config = dict(
    model='segmentation model',
    image_size=48,
    translate=0.06,
    norm='layernorm',
    activation='gelu',
    pixel_unshuffle=2,
    upsampling='nearest_conv',
    label_smoothing=0.05,
    orthogonalizer='newton_schulz_5',
    adamw_lr_other_params=0.0015,
    batch_size=256,
    final_lr_fraction=0,
)
Rows from block 7 of a small segmentation model, named by matrix and row number. Each number is 500 + 40 x the weight over its row's rms, rounded and kept within 0 to 999. All counts start at 0. Numbers have three digits each.
After each channel's rows are labels from the 100 images, of 14848, where the channel reaches its highest value: "responds to" is what is common among them. Only what is clearly more common there than usual is listed. The data: larger renderings of crowded toy scenes.
# conv: 3x3 conv (model.decb.0.1.conv.weight, 192x192x3x3, each kernel summed), inputs 0-95

conv.19:415497512441511483455563602450482508479504554486459479519462573481505434494519440555518508539510477478455511478504524493476519462515532542507513395558504493498479454470452461489551461540450472433455503488453529549476397437440534592513469530509489425474488492476566519419526494471499442537
responds to: table

conv.120:511476446462476480502505457408494457455503497538498441468527475512561515486506458508470520480441499513542539491451498505445515471510490522498533396467530475517514450445479563495501494530465507548478512441419507354543505452485462472537474512477505565484427506569529455564490482498534508477
responds to: truck; house; largest object: house; largest object: truck

conv.56:494579508630543470475570547473478582491530558482539473522489538416514547499562520522470529507505542545505491543517559521567519504438545493501503588521509515561527486531547519508484495512535489562500506453590457524573515514565469549508504488526519462548519497489553515587555452493554551510
responds to: sofa; barrel

conv.18:364592505433524554464496498498508454600498484480463555556489533562472467535479401507516531549396455442502456512448485476509402465515511496536490492529517491465436487428469533556485458447500453459457476560474512471504520468564500471483516497470471478460509557449469486492555447454481495469
responds to: dumbbell; largest object: dumbbell

conv.116:537506419499453416495449499535511525451522523545466438476501487519511457531491517481509446538457508502529407534455403492493512544565450436494502426484467482532524534474490527456465443484515478480528510559469510326501422491476425370463485556473464513534512495524464481481434518479520462497
responds to: mushroom; barrel; tree

conv.140:449454519451458500499482397450522486500452439486534423501481537480499499480435504500473457504511525515496528492434561521474523476434496527461503493493511484510466515486479490512459519432533507430517529522435506473439504455495553422511525524474487462459433471404487483468523474463485494506
responds to: truck; largest object: truck; count: six

conv.183:512542492501486476526520455460546475494480463475519493510486439509543494524532413524488490509471556496535475484455488498503548418490499498455494493500573454499518429496417539429453505550483468414489497469465436392538436496438501447447501540477462523494488477430517489534437540487497512495
responds to: truck; largest object: truck

conv.146:464510510460412459475462415410499371384475570492475444511523467488532423445510434480415537498481524485496461456482517488512533513509527471522459493505527523484455485470483456534522404485468495423407469513441515491513484463537491408467514511473486481434502482446439497488477527492506556509
responds to: dog

conv.93:483443417452542432436539505530563544531549474579500513428498508489429457444471515467533466490492529541535515501481526439476430521527489526437531487521457493466508536483495523545489481470500470560484487488485506566454592526551540484492517473476510565502438483489473493521526528495513519507
responds to: mushroom; largest object: mushroom

conv.25:497568564467470466498587568529436493487541525466507483435508443469550564496540564456482471449498505517485544531483506534522531548463524529549506511490535524502589496498530522489473557544496463480537473552604492537490533566516520552499497513535451473603523484503514519557546484520511546559
responds to: mug; largest object: mug

conv.107:452491554510470529527452468484520571494476462522464511545529469529520453495478484536535507553515413531473449502505476511533479460520527438460526535474460505422437430516414681467485531554504534472434476438493473476474580447502555540489498490528507471456558478431509501488445486506434536448
responds to: mushroom; largest object: mushroom

conv.177:614475442611562528506504624587524505590542471518501507470501504521529492490447559460495551559498459505551514560501565549491452583479515437486469523500556518523469479514542492487541491521457512472444547438437543579561506555449477434503522487530547517536491517435449463573523467457474444482
responds to: car; largest object: car

conv.57:475461491502457584465531438546526386447486503516479551518521535544387466476462509516530511556499495507550501490489483473489484484546472474422479417487553426478432469448431571529530500488524528508478488499500422503528446424521484522525520475549459531456430511439485508507517494523497501461
responds to: teapot; largest object: teapot

conv.43:472515479480534468550420502437488428484447490527502486483470474460422545519551508490522474458525494451455477495415437484489434441494503479502449460493496455504517448528486543450473555473483437491382412530481491495451479447518525528466537487445468542445407480467466485508516547495472498521
responds to: duck; largest object: duck

conv.155:534452469469498498465499464470499558466495513437453483494488509465488472573466450500522494554408479430450521561411494496479429514517471518540455469533424494503515573509459497498539495497527506480467444522421501436464546435516470446519473484448467449470490500499451519469474456526523543436
responds to: airplane; light from behind the camera; dumbbell

conv.112:527520574591512547578539568596431540531530549552474477482501477517522544537429541479457514458488521438486555541482516533548531533513469479515499510490518524557492556525483470458518494560506496497543488506548519646526498532600463488544502508448533559538451459497545509549531477485515517543
responds to: table; mushroom

conv.99:434536520487410605479521413462524484476494489523515519551507505519382440509460494498504410466437422473501617511482458493535449491498507488486485517488469459480509525536482463579519509501494478584554430460487580503445521468503532523503530435507495476465446477514454533555505525520557485502
responds to: arch; largest object: arch

conv.179:417459452485523514486471514545483502469432476518502585535519465447483519526501471488462445539443513469456452493438533510489565449474458527554505489538517488476508513501444555514482417539456503420452487550465488521463435497535553496527538566491560483462454498490483556477525465462534506495
responds to: flower

conv.7:410485461463551496506488518482477537486469435457465449507504513429492508463468502476514451470478552544478430504424463446470417452529471497472517537490515520478480525542484571471433507537498483471487489566488464531478464501492421501488506433513511478492522469507519454453471488511448457463
responds to: tree; largest object: tree

conv.175:408544485536558464546516485477469485459493473491511447539501506485420497561507421579505475567465536552549600475448508426524495502481528554503574481539543458507525442402444458473481469490462537502483555526401514485498463498500562503520500463498506492482507535449568480499536496512549486533
responds to: count: six

conv.83:481520446514473424470574513541498401479488519505540494498462503495391436516531541498598476523486527407476396488510507493482513430515451529489489487529499497494478519441491491526496515565522491442425521493466553426493474466428466442457467492513456447466460425463525465513468466522558493509
responds to: sofa; largest object: sofa

conv.185:521528535575499499525488573498488473503540577559511595450549474440606556464459509510467499517578503498502536533598519518575549489451507455540456512443553541514455498539584500480561516485530469501546518482571468625477509547494519526557512530494492511564495438465499541484459529472466534542
responds to: table; robot; largest object: table; largest object: robot

conv.1:491490533526500536543544593521493597479452488543492494497511516467533475453536522525501510508560470508500494449591504532495486542480436467520498541485505490437478497524441512521539529494524519532514482553418501564520526500606515556448577536508523497577491485534547544504518574511489478563
responds to: hammer; chair

conv.111:539492502510450501569599492500517475493493518543505541493500486512498615529504531415510505446554482455551481510545552544492474489460551486580516460541492484524534457507445573525517490519497586492567498569583525555529469519497467549458529487485554551570519456486474497553481533529496474512
responds to: sofa; duck; teapot; largest object: sofa

conv.16:473472478593489448478532568584493599523479514576512522471481494473518556527421498511511470473532527455464470549521509489489435519505474516488495551492488518548527561466511503537512509498526491536483510470536520628481441526510502532557443480457478480492479525537569515501522465498524469472
responds to: flower

conv.147:495502496545458489572559489573494595509441489512504520559501478550576509476576528458489534486531475484577417519551544547544465509488542462527516534427509510509453517540548409538509518528516559516564506439568428486542477508493518576548496518553544554506517485518488593541503515500470503507
responds to: airplane

conv.6:544471499528523542455518467458540634410466481459492468577483513497426480448530478539481519554499430459472517567502427560484534505513418505548490506477445482522486482497498514500369438492519492532498421495497488445518478451505521479508492469519503462479459481519498459498420439483503505492
responds to: mushroom; largest object: mushroom

conv.126:400520486483494498504491484515514421423511528470522483520444473511530507529474484434498505463421493544516489471559512484468433414444465449478509466475488485489426573481497553507517531446564500459393492410464531455531513435512517539509490417539446547474526506446552523422502503495518552457
responds to: teapot; largest object: teapot

conv.41:461549481416500517466460441444499495492551496465484524497461458499456542500466484507497502505501547506455507494517510495457567515589535472476509468493530474517494508487441520464449497481551459468477496482451578458511474492502478380459522544512477507474566493478504506588528524471558480495
responds to: barrel; largest object: barrel

conv.63:433476490436496478472526530575514467488436537554503449490467515550339528546490551432473483470519458479490472485537501517479557476517540458531528475523403474522469463459568633513453500460484402505465400503441494489530471497506492547516446485506496543525527519472536480458494474524507438453
responds to: snowman; largest object: snowman; teapot

conv.79:433452489438466477470500484412520479503467420511529444480480483491453438478460526496492473583535465487488556489489507471499519442548535513585430462497522467563497468493557436422509522535477481491513485570497563407558492421460491456566572534513505557477481538466516537436465487463491465536
responds to: robot; largest object: robot

conv.61:503528503527488508544532633652514575534528507474548491558534536445592591486519548474536519429581483549484476509532527508526493468511455530495516503502540530426534492471464519489510575454479482523559517559530470608509604503501522554485544539479528532551525557560521511515537541545495499503
responds to: hammer

conv.4:473526462520541522562453531494498499557503479549507530586472491520446450472492420532569468480527535519524499513510534488505478438565516477480565495500541406469447514494561491490516482542496487479513497548488522409438423504491448470515532551453446541484504503537468458435407523484471435548
responds to: boat; car; largest object: car

conv.68:536528496474457478498495484632459504460575474511483528441536487547483481429520577526509537501499561523487467536476479516484482568517495481547489604460580601554565547512483460517572523533424523491535525507448521528509450511529435575604520489462515491557586506568523457489562510559483512509
responds to: rocket; chair

conv.165:478440486343559492489498451489498475507526516459518432506547491489408449515542515459520488533550388481425423456509461480497553463517482527551498447464540494499458426464488485496466529477486493435475464404487539440491562393485431479515450464517508512485501533551544442499508511516448518474
responds to: arch; largest object: arch; sofa

conv.124:514504474589470510483595458438493542503491495431562479462535515523546597526541548559473496520464445496498540528526510487528486538439472514518478535515449529480501542533524489541563478470494571410587533569582460545507495514545533576493502447550516523522582501536510575551478497513450561522
responds to: snowman

conv.78:436522420437541453501486418400504459462479468452512519535488549594565431523444528517530502458534503544463475532507486494503463472450552541456508400506488524485468563421489512515503495445465492353533515503481506379469468429449502519395547526466547471479437501517499469417476525464481492420
responds to: car; largest object: car

conv.77:556560483552492513547504519569424484511483502458520540438480474532621573445505586529518506464524494513524490513534540523525470518428470465468516538446488526500498530541501457480507524495481503510582545467624542552532500568468562498507483499547520498542519478519485507555526480505518535566
responds to: dog

conv.157:513454507511383543489525476518504597549451461481511519438482500479454437473505535466486502525534473504515449419549500522418526536475463440450504459580473545438456519520488459523511565515439520485589510532453518510500496537497489558476505445535500555519536425534467590456522486541459506455
responds to: boat; dumbbell

conv.9:536579499594442521560485568631529572570458513583517503528517535448614511530537545481557488436471485546548507505529482518522480546524497524487497561513478539454565485548520523494526540439493532535582580535608492618504467506559516578497493505507509494544517533503436493518488510494525526488
responds to: flower; light from behind the camera

conv.145:490448482532526452423422414542446463486508468488523567480438604530542386484489489545460454493444432513520450510469543494494525454500529552574525473501479456480502491477450509546507535502514468460403516511470462464546503450500479526479432516531494443482454535519519546473498502497471420481
responds to: lamp; largest object: lamp

conv.73:411464510510447477441505439431534386524487522518458480494462493581549500490427536475498466510497453538491512500494547416486519477513461568522530542488506488546515552476473540522541532454446539480531478535417474550523462455408495488517483484497427506447450531506496517508486468519490453465
responds to: car; truck; largest object: car

conv.75:460459493549561482544476492541489528456480496564510453530509498485467536491481515459445461454528484604537522473504573565482465488455484461530526435531442456510544542492536503465455504466507452452502596485580482470519492551552465523447564526480562513477548530497449556438450451508532509504
responds to: car; largest object: car; truck

conv.156:488533488405506474475430477392496399430517467521547497486510533519455536548539498505555418489569412448510485461469467552483458446479449472485453409468531494492542488473521529437481470511509460471405445533491474495471466489533476484464492467510515494473479475436487544498483547499481464446
responds to: duck; largest object: duck

conv.14:504498503435528524503563604550507372587534512557550525483484530523542538497565521464510600462605533498509531535572530527521521594475553543523486486536468539498493539420517521493515520493487528518520503545624544535589512525461472449503543517563517541531496498509508531531499499518476529562
responds to: car; largest object: car; truck; teapot

conv.119:464456485542487507562495426566482368502509433518482627448522474515510535531531481497427497486561595504485531527507518463487477473543523530413458545462508528482460477516573513424554474534411508479474468493496532578481476478467448497565490494484467480521587570577492549514497467520403523530
responds to: flower; trophy

conv.54:566489526497496481539409511454498377425566502499455516508480545518477387534524420489518496518539471482455493526559493493497527473512456543483523466550427453495466506503545424447482492544529507461441501493414528450463474486534472485465533416540460464494479518583483500411471465493492503563
responds to: boat

conv.32:566532572595545480544426596563490524532545486471538537435504478459614554481506507582517513463508480561490525472440451552531509473478508541498532496431518552431536488470569454443540516478453542548515546495583494510538536577479433528529528522523510512523555504513489553470533492468436483552
responds to: hammer; largest object: hammer

conv.70:423515479394507500463491513501489497456464526427474437569451485548407516508460453523526499511491441523492404472597459455501497539487459488501528436453528468533498425470425626517464501454553464474419470479434476482519503490465463499532465475520455531458483465495563476520533487516483471431
responds to: teapot; largest object: teapot; count: six

conv.158:460412498458448484527398380464472465448547523478524495531515491511433449536504503479521472602463505501524534472455464465527528507462508495522508536488447487472550437518416523412498507531560545520521457558417497441545531427491507472513488445504507558426540482500476523439585502476548471476
responds to: boat

conv.24:586504499495458465544461544605502574559506457486517513441536435476519544444497574507536518462508523489472552545543470522579476465444516541498509518508480462514491474553554468503550484455517495491548534527596575554508482551521521528541506551532561558554568493531475557527488514452462528528
responds to: airplane

conv.10:523548502531417497477537577586529586489472550471498525532518487493471591514522543501504517461526491566555554515538489475502517541572494543541486474469531493462485502501554478511540521544489542574530528554547465546523559588586517540534475533536477527519548590488504469532511580505538584456
responds to: mug; largest object: mug

conv.88:472474510466462486484509468423520566335514500488479470517507448503406332520460494554493509533479507471511481511473472456505530462489494452472485546506415432584456495504507476527474482555492530486483483462445476470512545401527447462470509456537497454436507498511497543472481505457484508474
responds to: airplane

conv.159:508525526377509475506477470468579464519496489489477431477476505486479499540521457484487489464502543545456537441502438436551506475505469526484490552493457480531516491462499486478512459569504466496522550502448467517482442515505459466462494464469517503484494479593532541480470506543546565531
responds to: boat

conv.113:537467488462453507503504565517495524455498544524492499589494534488549492563508453498503464512486490480489493583461460554529530531540468485486512512554425537457500476479518558557421504481522488470509468507411530487519588484539486542513504389470460541481543491498483521514399473486454558430
responds to: airplane

conv.105:490514519470468474536502585455475542546490598497475485474545483406437485531495598464500427480533495503534441409504527450451486434483453473536512500484449458569515487570508557546522462463519475622571528538446481503527419495444492546431514489527522540495585482505548495537512498499497586532
responds to: airplane; dog

conv.67:538543486608483552505470523463515480563508560469525482488501512523572528553495543441500568502533520516573571496513526528512508513458515553580487515521474458500508552527546524482569501494464520534526535523540469643520519494504467499549513498488536463572552531511539560534477492485439557514
responds to: teapot; dumbbell

conv.76:485534401473595511471475467405504423556522473556578411476514494449456509473531410490504516503458530466508482386483502441447508494476462518491495472498526524469551492468541462488506475523507497575550436422404523403468503484462440499508453584480465509484524484488532506458462500502542487457
responds to: house; truck; largest object: truck; largest object: house

conv.151:464563514382499498462422562522494523411547530437460490497493496521505513482568464495518537489423455482456538510562441454482493522492500470497503460514504495473525464501527571547441491451493530488416435480473496359501487477512476543480520484506490541466390532549527476572473479500505478443
responds to: mug; teapot; largest object: mug; count: six

conv.82:533502517539463535562569493544580525598510477477505535525485510498517557564476523511488520451499564503545478527524503553537516504545554554491446490487480498460532461511575454523548599437575492528556496509573512643526602478494490495500490518519517450511499515524518444533567522550525514501
responds to: trophy; table; largest object: table

conv.23:463495475431444504464462402493496493452552550471442501532528499468480525454456545499498534497485419371499473513470435458467416490520568462441505539525528532533482520430504481511463472558514513513467428497461472437541482502527516425449537516481538538464553462497520442509510545486520553567
responds to: dog

conv.138:564509488576459520530535513547493570466557522489473518483519494547533514445511536532542530497544508502495558540560518510538503538466523582532515481495503530491553487477552473447522547496490490533594550504623453558552507591508476519514525511493488533581514505522490473500552493512476526510
responds to: car

conv.162:550527507534465494540582578585604523546465469500513553455482486471517546486516574460504505441531532542539528490520523537467474561466500527568512576523463506468547529531515465494508556491531512503544502477617475512540501543557493595498534543517503550536510548516523494556487488530482518515
responds to: sofa

conv.53:501499482530525511453510437475537509460563471528491524431455441507509454464485448507506545514413473525541417508462469459474545512470540474470538528485439483522515477482504524499470498505471427512517552471422503571461470481555534491399527476468486450503402505494498493474526457525516503537
responds to: dog; largest object: dog

conv.148:530493432525537318442502475443512479502525475580510542474509421455497478521507535474507478524449481479460494489436478533486493469549523504473539496531466483483496470527471630534484495448487451507457521472482490540456558492537507411525480481533486521495449524463480482509482481460517444484
responds to: mushroom; largest object: mushroom

conv.121:476458578444534458513407373478536507442478498526465598456520498515529491513436514507510457461502518553476519561561445503499413480534531444457454453482512492512467471515492454557470452498523514390430464524464495379526583489502496450522510525519496482504485499497477459449475539522489518462
responds to: trophy; largest object: trophy

conv.62:539538520450542537575465375504455492495559484565457522522523445505471494523525473470504470536487510497525517511508517564500476451492510553443470547531533491503490498500465413464508508500540483556415519451445521499463546360501497478449525550476487515473512509467504469513487518503437536535
responds to: boat

conv.37:441522531376482563480505504508516477512523488492467603527484506548569417510515485434512500532508504521498518481506486488507462481465556476448513492513411517467497513497489576503433478554518483410554453438456437512565570487494489554569446517480443434517437445553508516557523524556512473496
responds to: umbrella; largest object: umbrella; count: six; trophy

conv.28:464428502573475612587464473410555522497507459427486486538519498518466480461457480507546499514539464496475459525498523452518551457499541495445490437545436482527508508562422531501495505527471442461465439486472503541452493448464524529527393441439429517471497475571587529509469486530457438537
responds to: umbrella; largest object: umbrella; boat

conv.104:432504434475487476477436564441438467553484541453541482457508486544532517556548429488500492565387444533494507521428533514475475560468513489474474454508497505550497490438426512515478506467485485535459490474467564470446484459455513483532455451438536568474509487438444539463520531484568470528
responds to: dumbbell

conv.40:552501510578523512516516569533467514575464527521443465511501509469549530519539531448507571496526489528518542545597503546530517536542479529511492566493586536541525525518583508461510468505493528506526543456634451536491469502520526532497524547503511543585575506484478529531474426504493505513
responds to: ladder; count: six

conv.189:554396496563439457455518445652499577514490462499428529572534499523528491489484535489509522492455496515500575497489421538504448597510483486486559473392493531509513536535497450514505503477524530542489572431546522459481510506451562577504473485531442560460538511502495450538507535488494485474
responds to: trophy; lamp

conv.169:462420457552581551471477441472518570557492543469567475508508539509442416513473510496511479528498487514478418537496533502476515515508473560532468561530395477509472525523452446548444512505546521506570480537457515406528455499498485464480469448493528480523416474490525528494511438447493447466
responds to: lamp; largest object: lamp

conv.123:422459520499518460536562496481526561476505496541499508491490538412502427518445464536473509499563511555477511516551431504466526532562537473579492444474528461433477485480520487454485511554491546516501466449497467480487495468520425434549554493492483495552496502567496477469483473537507476478
responds to: lamp

conv.164:593491512587521505524542543539553495528485548493490505474494494446584590495562524556500499441520521487521499517558491551523477484539498544425530499521477550411548504588511489476546535488514550549511536544575509584547459534526535529489514542574549515544531562537462478543522535485531529523
responds to: robot; rocket

conv.30:492517535598522457474575575646536571510486499539501529553504488501523475513506559571583512465533482490508486439548528526489475519539538499558525446484530552465509507533559519505465524452483526506561591509576488636511543516444482558539512527494517553558499536484482549520533536517522526486
responds to: rocket; bottle

conv.117:585526570511514522534527488492528560531530497513466561470470483471511509472498512498452539532560534543560547504665458530539513544482482467554549498475492508489471552475554525452535538488515536546507509429532492455558464525577471528480526519514531562548494499577509494511590545499535505538
responds to: house; largest object: house; robot; largest object: robot

conv.31:546492456418499500497469530555447458576474498469535509553504482484426492433477422506516501546517461489501548465510524504484473540497516543505534548562491510463447550578463506504489459445498500501533416496480478474419480522515499381425555528535506482498463457424511509532505437496432495475
responds to: dumbbell; largest object: dumbbell

conv.71:473463487505540574527469473551458520493478481449499470503502532475474503500443475517507466549440527512497448470409516487494452490439501541484453528501466513503470501541370612484510527484476475477431496523498492486466456474489481360429482433462487476488497491492484508381492467493499407446
responds to: tree; largest object: tree; count: six; lamp

conv.89:471474478559547544591516568560537567505563504469508618570571496444513478559552523511475536522521543499520455566523518469494534536515471509537542543590525528511553483565430439568536538500554530471514468470499528454516539468505505496560472507507495494494532520563549450527525470497556514513
responds to: trophy; largest object: trophy; dog

conv.133:460484466501481450420466487439466421475526524486545457541502546459423499491469477507485472486488490464580515466468483540499471508417446494476493458478453422459490441478571457513532534483560486441411567539408534406548528507455486501512529424483504496507529450531463508499557492520567451502
responds to: snowman; largest object: snowman

conv.95:611455530499453509483494643563558488386529501510516524544451500520463425526451449487537462477490468508487488576503532517466457475522473501447481509485467494556495560561580566469543517488472512511393364457444516564525542497546497419554515469453547487512563439475495496495453530564509429526
responds to: mug; largest object: mug

conv.51:520495542482442510438490498583494503465497510591501562536498437504549387523464535491476507502469499517504623491549562471486511471536518461528468478494565429543477472497517476557525445543551521461517545468484499518499497489549471526533469478472560500446308471499520493542485448542516504477
responds to: flower

conv.191:485521508521521477484455590540504508496542494482487526559480506534480436496497471533505507524540485525435469523362528485506477461438500517492488450487521480433590497533450451507471524502528495539425534521458502375467517483505434490536502481488527442507490508535504527482464491472514430425
responds to: lamp; largest object: lamp

conv.127:567449501544478517496478527573548523533452491472508480531512501511522507487444518435510476454485485433444379526518505497416511412499501453498517530486406528538494492480428583465498499523510475584536564492620447577491504468499481478486469491488471514571487487538496505466496499526481457481
responds to: tree; largest object: tree

conv.12:517578492535474438528490474462487556522488476488454442478465504527563522408487490502467488341561499517525471500536500543576465531431514448526466510404468491476522484487486525439524523463444460509502549472521424532501461503440508496487460523510476487557494558492498527431501455491526526485
responds to: ladder

conv.17:474489503467548535443500410473511521491555496487518521535456504518437443497448534494509554530432459508472517493511550542524476435455511502470494452557490469526518487552426512525482490429494497528444499453390517485580487508505491483520447458484522419453474511509511541508533487499431450442
responds to: lamp; largest object: lamp

conv.2:518501443518510579404446491451475466531534523568499527480498443461535486505510487515511499557486472487510482496384420504489472433566455510491503517484516505531472496447508593471444523494503512509456451492452530429522537462520464457508542434521435546458461513543500475440537478493546465536
responds to: mushroom; largest object: mushroom; count: six

conv.87:532528489332504519535523533384535568486563474495505373523509556497439452524539490465495527500514529466547410501526482491462491480574514529476477541523504545405532485539483455508524482511511494511543588539537482507488524513468512507493554500510533505490524488469455574560515497467486500494
responds to: count: six

conv.142:562454460358554584473439492484503522453500469483481434498477486508522514485568485500527460549540488496459504509452457479466498469513499503493520485497481502509507454479487577505465520537479480502490496485475488384559502480516472425487487459452510512481501503532467493454477467483517483514
responds to: umbrella; largest object: umbrella; count: six

conv.154:563510531566444537494564544583451533514465440505538518490524486496557503547477535511512546464523504549505535529505532518519561516477576509567546499496493547469493500512566572547510540472435544565527516510587494608488554538513543515499542466515536483553522473556454516575528493474518504533
responds to: umbrella; largest object: umbrella

conv.110:435486458443513483453541457510495462416474394542470503530489461477442555468490421518478492540508534480478469469523565460468474437475430497485533569510477424494506458496532486503455476555468479437427414529479518393541485469467500441404511506451498511438465479526519436572467472525490489497
responds to: sofa; largest object: sofa

conv.161:474479543600491474438420493446476453509529461468477486493511510535481491563430499474549523431505510524567538541432506483439566499512508521492494461515502510454507553438412461485488481499499582465405481540407544471545476475491495508564494467516480467524480549543486493520493507495495456496
responds to: trophy; hammer

conv.91:547514543481530499493514595543437492489550586483510515440451463542462479503559437556498577518554498482556543523502513510558479538510521505483490512528497472495541558496517495472544539487461565524550439472574522569495544577586519512520524521521597544483542527456557507480500553449489503473
responds to: snowman; largest object: snowman

conv.74:466460496480465484466449414408490458474480482548462486489509460463489462508440485494443453510466471505490510503376493476476501447469445483513515434516533520498478491462608531471441464554494497534457460506459491438422478487450533421557473491482486472479456513401501482441456524473518485554
responds to: robot; largest object: robot

conv.72:517431584491543539513512482481467541443548466482444493478435490461498527482504496471503500509486463465490472514373508508439536546484459569477536441495448485522469462494488518497460488492487407474469491550480499402487486485515462401427496509538505451507393504446455558528498516470487435548
responds to: mug; largest object: mug

conv.58:497527520425521526473466583489487520521477405481544430550527477451445396470519490457514516498543496522424483512462517521454516496474498534466494534572469525526507546490476488442450485479505543522487495512442498392506552418407477494548500472496509439541507495542476502503508518495521470498
responds to: hammer

conv.118:541513495504509512471550496391477451483482556523483499492489553514440524490459485520551406577455483521501492495438491457509516448517460475503514478491505499501519506448407542470490475452478601517474564507434485534505484523392485521491451528497523508399540483491533503504534460533530430511
responds to: mushroom; largest object: mushroom; umbrella; table

conv.80:490427450559429522516500456527504580527501511501456531480537489579455473486555559478496426472615414469503463483557423510525500476473488472538432486449460567463474487467462428544474499458508517474444490563492405520555511483468518516487494565525479488454569502570513499517513487481498507428
responds to: tree